{"dataset": "made-up waving flags", "train_examples": 48750, "tokenizer": "word", "encoder_activation": "relu", "encoder_widths": [96, 144, 208], "decoder_mlp_ratio": 2, "decoder_fused_qkv": false, "decoder_qk_norm": true, "decoder_parallel_block": true, "decoder_connector": "linear", "decoder_tie_embeddings": false, "residual_init": "none", "orthogonalizer": "polar_express", "warmup_steps": 840, "adamw_weight_decay_other_params": 0}
Rows from block 10 of the image encoder, named by matrix and row number. Each number is 200 + 40 x the weight over the matrix's rms, rounded and kept within 0 to 999. All counts start at 0.
# convs0: first depthwise 3x3 conv (encoder.blocks.10.convs.0.weight, 144x1x3x3, trained with AdamW), a 3x3 kernel
convs0.0,254,174,178,232,175,259,140,176,272
convs0.1,259,296,217,164,100,143,166,127,155
convs0.2,210,144,164,294,188,85,222,224,184
convs0.3,177,217,196,257,247,138,233,216,130
convs0.4,198,183,227,210,194,201,183,184,160
convs0.5,179,129,161,121,95,193,230,201,254
convs0.6,204,143,246,168,178,237,170,205,209
convs0.7,244,176,207,229,189,147,225,177,160
convs0.8,223,181,177,189,142,186,219,178,228
convs0.9,196,225,193,186,283,193,180,278,206
convs0.10,182,260,160,235,280,158,132,221,180
convs0.11,197,216,203,187,186,233,210,167,214
convs0.12,172,183,245,178,167,278,204,150,251
convs0.13,193,190,214,178,277,249,142,207,233
convs0.14,136,99,217,166,96,188,215,164,218
convs0.15,210,162,232,232,180,222,180,232,158
convs0.16,209,204,191,210,218,206,167,206,204
convs0.17,161,215,208,221,235,186,184,188,216
convs0.18,181,170,232,185,197,169,238,249,187
convs0.19,187,195,196,180,173,210,200,215,187
convs0.20,125,266,206,118,278,248,167,225,238
convs0.21,266,263,236,220,169,157,228,136,161
convs0.22,205,195,199,203,183,211,230,192,189
convs0.23,219,187,179,176,148,149,247,181,157
convs0.24,210,167,279,181,112,226,227,133,152
convs0.25,247,326,173,252,252,122,229,262,194
convs0.26,270,250,155,253,260,112,192,205,166
convs0.27,164,239,235,107,218,262,148,202,250
convs0.28,237,167,213,209,144,171,189,174,165
convs0.29,129,209,193,221,227,224,198,170,206
convs0.30,193,174,188,188,251,220,218,199,179
convs0.31,196,259,172,183,259,149,193,238,227
convs0.32,184,238,199,199,242,172,194,211,228
convs0.33,214,192,176,217,171,163,193,137,173
convs0.34,174,199,238,164,132,243,243,160,163
convs0.35,140,192,239,127,103,174,235,192,215
convs0.36,179,200,203,204,209,201,187,202,178
convs0.37,266,218,238,232,131,217,252,160,226
convs0.38,223,198,198,188,183,195,217,216,201
convs0.39,192,113,145,215,94,150,191,180,218
convs0.40,250,195,189,186,161,181,212,243,201
convs0.41,164,168,218,216,172,190,244,234,152
convs0.42,235,179,214,121,116,236,177,188,223
convs0.43,212,181,153,269,184,166,230,219,196
convs0.44,282,188,176,221,93,181,254,148,219
convs0.45,280,154,218,218,68,278,167,102,298
convs0.46,219,219,194,204,181,211,234,180,180
convs0.47,165,213,269,170,158,221,199,206,166
convs0.48,252,281,267,246,119,134,161,132,169
convs0.49,179,171,169,255,184,226,262,219,243
convs0.50,221,193,160,251,245,241,197,114,208
convs0.51,166,156,139,194,186,156,177,214,200
convs0.52,150,215,220,145,237,243,208,207,227
convs0.53,227,197,217,185,139,233,238,169,232
convs0.54,224,171,214,175,156,266,193,163,233
convs0.55,177,177,249,127,152,265,208,194,247
convs0.56,241,124,135,217,176,266,200,185,261
convs0.57,124,152,202,183,187,241,207,140,184
convs0.58,180,202,204,177,214,203,186,192,214
convs0.59,278,233,205,237,185,137,205,154,190
convs0.60,172,123,196,206,205,137,217,299,179
convs0.61,164,190,213,128,174,225,188,237,230
convs0.62,220,239,264,218,157,182,300,260,217
convs0.63,163,248,250,137,292,184,115,282,193
convs0.64,194,215,241,153,228,210,197,220,184
convs0.65,238,179,140,234,187,171,251,217,208
convs0.66,187,203,197,182,223,208,210,217,157
convs0.67,171,165,205,261,254,188,193,269,208
convs0.68,118,204,199,169,262,209,224,240,191
convs0.69,205,159,186,203,217,170,196,203,172
convs0.70,197,221,162,217,205,174,215,217,168
convs0.71,219,239,166,245,264,160,214,167,159
convs0.72,242,210,201,203,171,208,165,211,202
convs0.73,221,169,219,225,161,245,238,186,203
convs0.74,224,223,184,174,182,236,185,192,229
convs0.75,186,200,182,217,247,196,186,221,154
convs0.76,212,207,246,152,229,197,186,235,154
convs0.77,140,220,138,195,329,130,225,280,132
convs0.78,226,148,257,207,167,249,217,179,227
convs0.79,139,206,205,279,273,154,199,114,200
convs0.80,198,202,185,200,205,205,205,179,203
convs0.81,187,113,202,220,127,174,195,187,244
convs0.82,135,127,175,194,281,266,192,266,183
convs0.83,166,156,206,160,185,274,193,203,194
convs0.84,247,161,248,263,167,210,225,156,215
convs0.85,186,168,219,209,222,243,184,200,240
convs0.86,141,167,209,199,248,236,182,249,173
convs0.87,171,199,254,188,294,287,191,260,208
convs0.88,156,197,180,152,209,197,259,298,210
convs0.89,265,189,144,256,248,200,237,211,214
convs0.90,182,148,274,142,92,257,197,166,272
convs0.91,222,211,192,214,219,172,198,194,172
convs0.92,219,238,175,190,204,199,189,146,172
convs0.93,232,207,248,185,135,203,170,203,177
convs0.94,174,171,199,244,187,168,240,170,198
convs0.95,157,165,243,124,149,272,200,216,234
convs0.96,193,202,195,177,236,218,192,212,196
convs0.97,200,226,192,158,217,178,161,205,150
convs0.98,205,249,183,202,221,160,121,153,198
convs0.99,231,150,233,223,112,197,213,193,188
convs0.100,207,209,179,142,190,180,182,161,168
convs0.101,205,134,257,151,130,294,162,166,277
convs0.102,204,184,214,181,151,240,183,162,225
convs0.103,170,271,240,189,226,186,208,202,181
convs0.104,199,173,212,225,169,227,212,203,242
convs0.105,95,142,225,185,269,189,210,234,239
convs0.106,224,214,190,198,262,175,167,207,152
convs0.107,205,205,156,288,114,282,223,95,294
convs0.108,172,193,168,224,271,216,180,173,200
convs0.109,209,193,181,219,240,204,187,192,170
convs0.110,200,247,180,230,260,181,181,184,201
convs0.111,219,148,257,242,150,275,226,186,213
convs0.112,217,193,190,246,186,212,198,243,218
convs0.113,220,224,182,178,262,147,205,228,164
convs0.114,199,199,221,230,208,186,149,167,191
convs0.115,103,213,214,199,283,203,232,263,165
convs0.116,184,211,166,169,245,226,179,218,194
convs0.117,136,198,271,159,145,207,258,203,239
convs0.118,238,167,217,210,141,227,222,216,211
convs0.119,197,159,200,125,231,240,164,259,174
convs0.120,289,190,231,223,150,225,159,201,228
convs0.121,154,188,232,205,248,164,230,216,169
convs0.122,206,194,194,143,216,208,172,233,244
convs0.123,160,175,258,196,187,264,201,145,148
convs0.124,142,122,203,147,112,166,229,162,154
convs0.125,115,228,205,104,231,198,160,262,238
convs0.126,158,169,211,180,196,251,211,178,200
convs0.127,260,229,143,310,167,150,203,95,175
convs0.128,175,202,211,121,151,229,127,125,212
convs0.129,180,189,257,154,115,213,218,197,238
convs0.130,196,258,229,270,386,258,211,313,231
convs0.131,155,238,164,161,298,272,85,216,219
convs0.132,153,183,240,183,209,202,213,235,214
convs0.133,244,187,209,284,175,179,251,178,175
convs0.134,145,188,209,185,238,222,219,190,191
convs0.135,232,233,223,191,144,197,207,206,216
convs0.136,196,229,145,210,268,167,176,228,180
convs0.137,203,225,255,224,206,248,175,148,221
convs0.138,222,230,193,116,89,190,240,240,219
convs0.139,125,149,176,188,209,247,191,241,200
convs0.140,243,218,196,178,108,160,227,195,233
convs0.141,193,189,213,190,193,200,216,185,181
convs0.142,214,218,178,195,200,160,200,191,189
convs0.143,244,168,193,241,289,244,110,170,159